python train.py --crop_scale_min=1 --encoder_fused_qkv=true --encoder_expert_mlp_ratio=0.5 --decoder_activation="silu"
Rows from block 9 of the encoder of a small segmentation model, named by matrix and row number. Rows with one number within an expert belong to one neuron, the router's apart. Each number is 500 + 25 x the weight over its row's rms, rounded and kept within 0 to 999. All counts start at 0. Numbers have three digits each.
Before each expert's rows are labels from the 100 images, of 14848, where the router gives the expert most weight on average: "patch colour" is the nearest of a few named colours to the mean colour under the peak; "strongest on" is what is common among them. Only what is clearly more common there than usual is listed. The data: pixel-art sprites of 400 made-up characters on tiled backdrops.
# router: router (encoder.blocks.9.mlp.router.weight, 16x160), inputs 54-107
# up: expert up (encoder.blocks.9.mlp.up, 16x80x160), inputs 54-107
# down: expert down (encoder.blocks.9.mlp.down, 16x160x80, transposed), outputs 54-107

# expert 1
patch colour: green
strongest on: grey
router.1:521500473500523518472522466497491492466542521490500502486505481446516465516497510485490531525503485500509499483457518471567558511502512509504472480493448505517506
up.12:478517469459513495492492523518535482530560466505519512503548503506504453479511474477512522505481501511567531506524525526533533524507488494533494547499493471509490
down.12:505474509574492480539505497569515515511505502497480523492524544564513526506489496510493485479461532524534500499531516509442468483519476501462499514530520493464500
up.13:519484518465496495480527495517474501488523539564464479491443483450475471509502517518523505499503529469478502535449504510501550509488517522505515497505491517465484
down.13:526510519460538541493488474509468514508520492563504512533471503482485451495501460473487506481509476510486543499483498526503483527519487502479519557510501467484539
up.14:482505504501524495482464547517518465543513534510518532516508502503472491466497489539499504486481512524510498481504530519501502498521455481534465498506507500507486
down.14:483500487528525492500460496544499493522450532486501515487501516512514501493487488483514501499473442530520502535542476486485501451483497508486482530518511551551494
up.15:513517503532500506535525452528503498507442501475519541507517509529509555504477475486502502480504454526525475495528522528486476492462495478505439493512490510528478
down.15:502523474536462505506510490436470509500530488480488483548473469481500469490505488506480473467509491526446477480572485544478499469474501511522523472466478462501521
up.16:461458514534503477506520502497502520487506511518508491474534466494529493472482482521493516517506500540482473468505539470502511519482513516532462470520479465480497
down.16:477442512522538465494518506503483487451487482475462482512510539527496514460557528486493489503471488538513510483516515505508499491440490463485533503509484492504464
up.17:463504524518528532495505459500480500515479490464504513483487483480495502481465459476490503492521503516511496477507535518515479519481489497492539475501528496540505
down.17:512466504431488492551503464476461494464524492486496482536505471515510464518492501498514498515475505461468567522488470492481508492482525526505502515484491520505499
up.18:480520509516502501503482489516540445519486479474526543506503518499481497444510469495491515489522482520510500511508522515472476510487486498512462473524529472531511
down.18:495482469539473450490494525517477486502488532502505503485481490493524509528453497493505471461510463523489481523564480494480533486499499489466504500481518536510485
up.19:464541489476465513507471458468525509538533538477485468505513507493520488517499485488461466481450529476469496488535520517493487493488500502534496531497518490510516
down.19:519463469496511510482526464458484513494548449526505511502501518500493476501504506524530563523514525484467499512549470491482525506498476490473494508478532495464527
up.20:448499515484487514533550507503460480518504530509485462519500549531498507499521473516464497505555513479474509460493512498514498491505529490498506514471504482499510
down.20:532439488505516505498450495461549491485499512516472511548505505492499471494499498539464462474516525511542520469522511466494535511511501505522523441466494467500444
up.21:512467513515502528501505481526487470495478471479524509530514521461474537486504481502542510482560463553538496483516475544493482522497481475499522490515498500501466
down.21:513496467500450512450545473484465521510515501501509469528486487484496485501535535491498507482501489509475486477563519489481507512494522494471510474491525510529489
up.22:490489504534480484483499453471494491514457529441479507534516479511546528506464465477506479473499515531511509526510481502511455472485507495481471495453495500526496
down.22:480489501507460517496510504458476519510482514471465520500444493513514487522518497548526483509515465490548503512456498488488483490480489477486467487475485487531510
up.23:512513494536479493489513521502522449538477437470513477522534507496520507453485509475505515502533473495487472522525529511493508474469484511507480514489492469490516
down.23:504488474510504500475485487437501483544486511501490456525464470487526476499489544477472473509518511465484472518481522495488518480500514519468492498509522507492490

# expert 12
patch colour: grey
strongest on: large; red
router.12:488473483453470481496435473498499494513534525556517488474489517525536529506474522486521497513478506485479493538551486507487498514517481507504445474459505513504477
up.12:490529526529566536539533500555515490576452509489498497470507533489523517493518447490496514548500501527518484487490531474494513580516504487503485504495471520478509
down.12:486489513529478520478484545482498447503496504512494472498508478449517457540472533461515493541522489470490475480479539496515508511509497540489537460490459536524503
up.13:519507521444447448485519533497521532498499516555533485464508477510477525510464530528549417488491502459496513493505547464539485502517479493507520501490501516512505
down.13:450512527496553483464532493464490501530493492512532501501541490512464516499555500522467540510489494504472470513472515531519538478461515488490499554498477442490490
up.14:451510507482498464519522506481513561525502521507451489503478487516529556509491508467510475513501506519462508495485497490500530475511528548522512497517467505462483
down.14:513495494511507488502489503499484534498531488511515528488535517501497500512551483522498514496518465535537499552514496457508523529556512505487515521521502517502498
up.15:524484485470494532512515475539489447500495509456497510481496446485526500462463484537492505471506492556458510498512520561489512508517494496502472458462545482533468
down.15:496522518497474558531537475501487512481507495510515523574489529500467496521450478511507482491493483482437547468483506512507525524516456504512480512495525478493500
up.16:501469527468492533478484474515490486533535541494469514508524422501507494498488505487480485490517480481468463480515505543485498529483500534525478471487527516485515
down.16:479531463530516506526519537513510517500515493479534497520497532497557488501480512543474481515524562480502507543526487488583501482550503488492488485536529481484496
up.17:508493507471464523488526492497505502515547564488481496483498448495523527457475489502527475484488492498446494494516541498477502532526499521509460478464526493501479
down.17:569525491495492529521498550493529512497522516526537498521552504511513506521453512537489460474496500482472501525506474498548504541518466512505503503492515461515525
up.18:518526469475500508460476500507555495448494487554497458514491543508506496523538525512507460510523521482484508509474455464454520464571501521499534528472503475499517
down.18:497526480509544483477516503528484508497478488491507537465493508498486560500590500501490530522453476519532492497487483511523461508518533491485462525530494553542502
up.19:542490446500498478516485544499490512552479475532510471471510491519524480516468514512492465494505487485509488520508527526523431498499540491495525495499519479457477
down.19:487494486532497532481551485488471535516496497469499516501463515473496501477489505476481522541523520547460498469497535541511506493449513507497477531457491472489503
up.20:500505518483474503522502489517522512504480521503525442476530467492501532496508517492521467492458501491481543470514560458541515490475501494546519490473497532532475
down.20:523475485480493491502490502515532501499501522536532520489486473488470512490469477498531551479426480505517464511488471458486496506513471521477517495542508492504497
up.21:481481523488506563476487462509476508532518524477494517506528465484530494505509503505443488535480468508471495514508496551535463528471524502502491477488483495504469
down.21:531501513457513512500541493509539497522521499506490454544506563480511523509535541517472468524502511497478484505477513462513509530509477490471493521502503520506507
up.22:501502512485485504471486510488497500481519481469535491469467502485496508514503526524543529551516490501515540471477522503561475510489504433554528505493481490495495
down.22:469501501459520493547523493551471527514511501467496539464484463494444522484552492507530501473494503494470454522450503489482538522494545528491488528524505432473527
up.23:506495500461505513470444509499468498485497520488517513482519481505470509464496484483504489510475469495520470497487471458521522505535498477478546523553511511494465
down.23:505477513502503490494526539504516498498559472528492500512539551517534503495606530532497495500484500498468498538489508475529510503493505496491511535499538521511514

# expert 11
patch colour: brown
strongest on: grey
router.11:490451542530521490451449492492489497498469514501495466523483517514500520495503464474458454461452505527477467483487507465512533499509516528470531486512498478506489
up.0:489513557553485466502504504476541493490548521467462497510506506486539525490476485518471454518487476510482501469512536434495498481472474510466519497497550488466500
down.0:487507454488503479542455513531529487490489537479514478521491504539515489509592490487500464480478509480500489508548448503505504533526550523482496529544504511459534
up.1:475482541497489487511519493457524480507474532485526508503495511512493488504488493507493553558504533464520515488478488464469510508519509538510525532515492498504516
down.1:491521496513511492488509505552492558517519480470493501511485517476479514491532496536480506487482464474475526506482514509497500516500508504479490510536495495544526
up.2:518542486518504482493507488490562507485483485521510488483501520475513476467493504540546498525480516468514519520482471435499523475504517500493508537525486488466503
down.2:450504509513518510494482542538464505517511519487515516506474503499536480493583497458472524501505528498480532515508518466514508555570512562527501474551506517514539
up.3:481485490521475509469533517501456493487504530451456491486477494509472490454489475498538463467500492515539518532552533540509488482505521537475485503446554532552489
down.3:491493509544478493503508471526525486499499486485485536456510504477493506514441508507535476469479461508499440499502506533507445493516506470478468534472454492522492
up.4:490474533536557475504531462519522519500497528533510517465475496470521502519502489453546537516460478519499514458461506429477473484505461477481504487503485497506465
down.4:553491478465450487506460502463517495499532511496504497501481510500522480526547505436509526526522436465531506466504494503522491519479492490538491471515502540508507
up.5:468494503476481516497520497463497537534531521484501509462514476512518523531511491501497477476491530514516465438486515510499475526509541546513464463511477543563535
down.5:511517494508493493497498507485521483514497418474540488468509480549522533492480497543534491518507499477522495507488529500494490499447502437494501506495478462486488
up.6:497512451477504530497497536464482508490517468481527507478508485544491498478484472474462484483476483489528521473491534513499510505522483529532479484461535508530515
down.6:503520489504464513506465451503548484470461474455479492483522516485488524509485506475517517519479493507531485530474472477485494463468485520483503475465503495484450
up.7:481446537513509502511509475521539536500527514523507464487485536496511519494491479490513480483457506507495486490482481425458518508467504531543501494492464482500451
down.7:549497496489469479495458527471469491457500464508488482545463477522515477516498480489455502504517453474483523522499537524544513479547499518518491461531500516487524
up.8:465501480509486494568480519484516437475554508518525484522485505507542526490501483507451501509515518475481497469470492486489520497518519540522511467515495496537530
down.8:463507497488483498499494514495473490477515485455512484567512505508466496513555481527499492511524510493504492488489451513489528526485460483464516490556481501528518
up.9:513514519488504473504491514484502476513509506473451493490525512496490484508482551530485478473521513492463517488502519502456509472473508475489533498495547497494499
down.9:513476501490531490499491482500502497515473540505464498492467492552528503497507442431502518451487504522442468508523531547509511495459489530486495527487544478494472
up.10:485523502503448463504505512509505466541453513495510540506496532505500513462496524514584522525527524570561457518528510488491481481524534517472489529507508538525496
down.10:494527503438498462468542468485546474518525546515505495536508527508481515461478545538505526471492490524489490513527469537478518483483497451484495499520491499531494
up.11:533511517488529529503476480482516476463492495494492499570484505469526491489486485468484497524479474476515483460473501465478513495512477459454526535473485497449482
down.11:463534501478482516503497459498466493462529540496498493525480464491511497479543514437512521521468537505488490490519493463480489533510501527498523507511512537490474

# expert 3
patch colour: grey; pink
strongest on: black
router.3:459480485482490522536528463513478533491504498503455491488476472465476474467498509533495491510537512493523527501475516536501527486507530533536460487504482477481462
up.0:514525468468476550485506483503483527496488516488482499512524515479502492458505551512516494555497541460482507502498495506491556474552520542516500508503524511545515
down.0:488496493506499502504534474511497529515516500478507498475474515515528495496488507548484532503502484497537491497513521562546530548515541493523475530489549470486500
up.1:496504476548441534484544465471464500465495481467503495500513488459543504458491526490495519521511519454528496541528529528489529495488529514505487506487484478491466
down.1:476496522518522549504538509492470522505474506464487506517507519449517515474532501511501514529540529472498538494482556484522478517463511485519490499472475468488511
up.2:435493520481539505482478533520470517476522501444490561494487506474524527492502508491527538546495510490505496491477546499524523494545550527520476505499463487534504
down.2:507471495543546523504544505531500504488428470479488515481447526474542519467444534516511516545542504518533497513555532515511523530507527472501496466486490498530494
up.3:494500534501521483462494497471484517529498531497476526485554534511489534495476501480510482527472482498528497511515503494484482489486444475467521522502539531495515
down.3:509535481510484513446500476476546468509523488503490467539547481488500520517481494484480491475498486485454470513523469468476465453520523535442481516512492525473534
up.4:453503520480524502530504529541476506462485516444468555483496516487516520489468464465503499511511507542516529479527526515530537494502546508524479473498486514542501
down.4:502503481526521515448459535545490477503445472432497469473481522461523486503439507507522519548543483530541499525530505520501495479470526490447515460470454522533502
up.5:524521486513488544502518501511520487518541502488499447478501504486536493513509513494487493516543446480508444473485501493496519512507538501494480489536478524431487
down.5:482495523491514479557453486500487501491538486463497503468486482501514504510555497533533492518530481522542552486487536493507513526466509490501452478495453524514483
up.6:503539509487447475527442493468521488496493512474491471505525516517499491512496475514495475534494478534426472461457478443495464474510500509543518496494543567482519
down.6:540519498483491530492464485421497494526523485507498456542502502502501502501466509473500484497475463508469487466521505478560502503519492528486521514495481514498561
up.7:496543463472495494541478515503519498528493537510524468495551539508535534516492497485482467444503530497463485526522481501488494522514460484464496532501538487464530
down.7:511500482517493501476481478498534528499546489467541493501509477499524511514480495488463490457477518443452504508528478473543492463506493538484502536502493475512543
up.8:507484506535507521486490479477458547455478506516448478507501495519507541520509506507467453508495483461507459456458496466528499484509515498517534480518517509449493
down.8:496492520522519486497467519522496492493495474513526517462502509540562468504475492530538490519528506484559530527498552512480512535476498473517483469464505504514469
up.9:505469489542482456483504517516494472501479497512466484533511488452509527485495488488511518530525431525514481522510518471495519509496492521480468499478530483489479
down.9:483523506526478491521534534483493484496518485509463510516478514471499503448438448503517511564498505510572513466520506505460492558512475476495477511501481553486468
up.10:455482463484496530489539494530503478464526485475515479525540507473531495432511556534490521527474527463458516542512489549497555482532498520504468477476499495497481
down.10:512476542490509529523524492527499549469473486464511501458493535497524506460493525507498515504483473490477508509562475510544497512523513489500499522481525460506521
up.11:526481511487491480502491509481519514497528526554490466550502506503509476498498486537494517538524480510472482500457505471455510505535487522513543493542496536452471
down.11:487459507469459482512455452473548516447468504532489493498454483539489488479442482465503512497464510535507514478508524507434496514501486491484501468498515513533507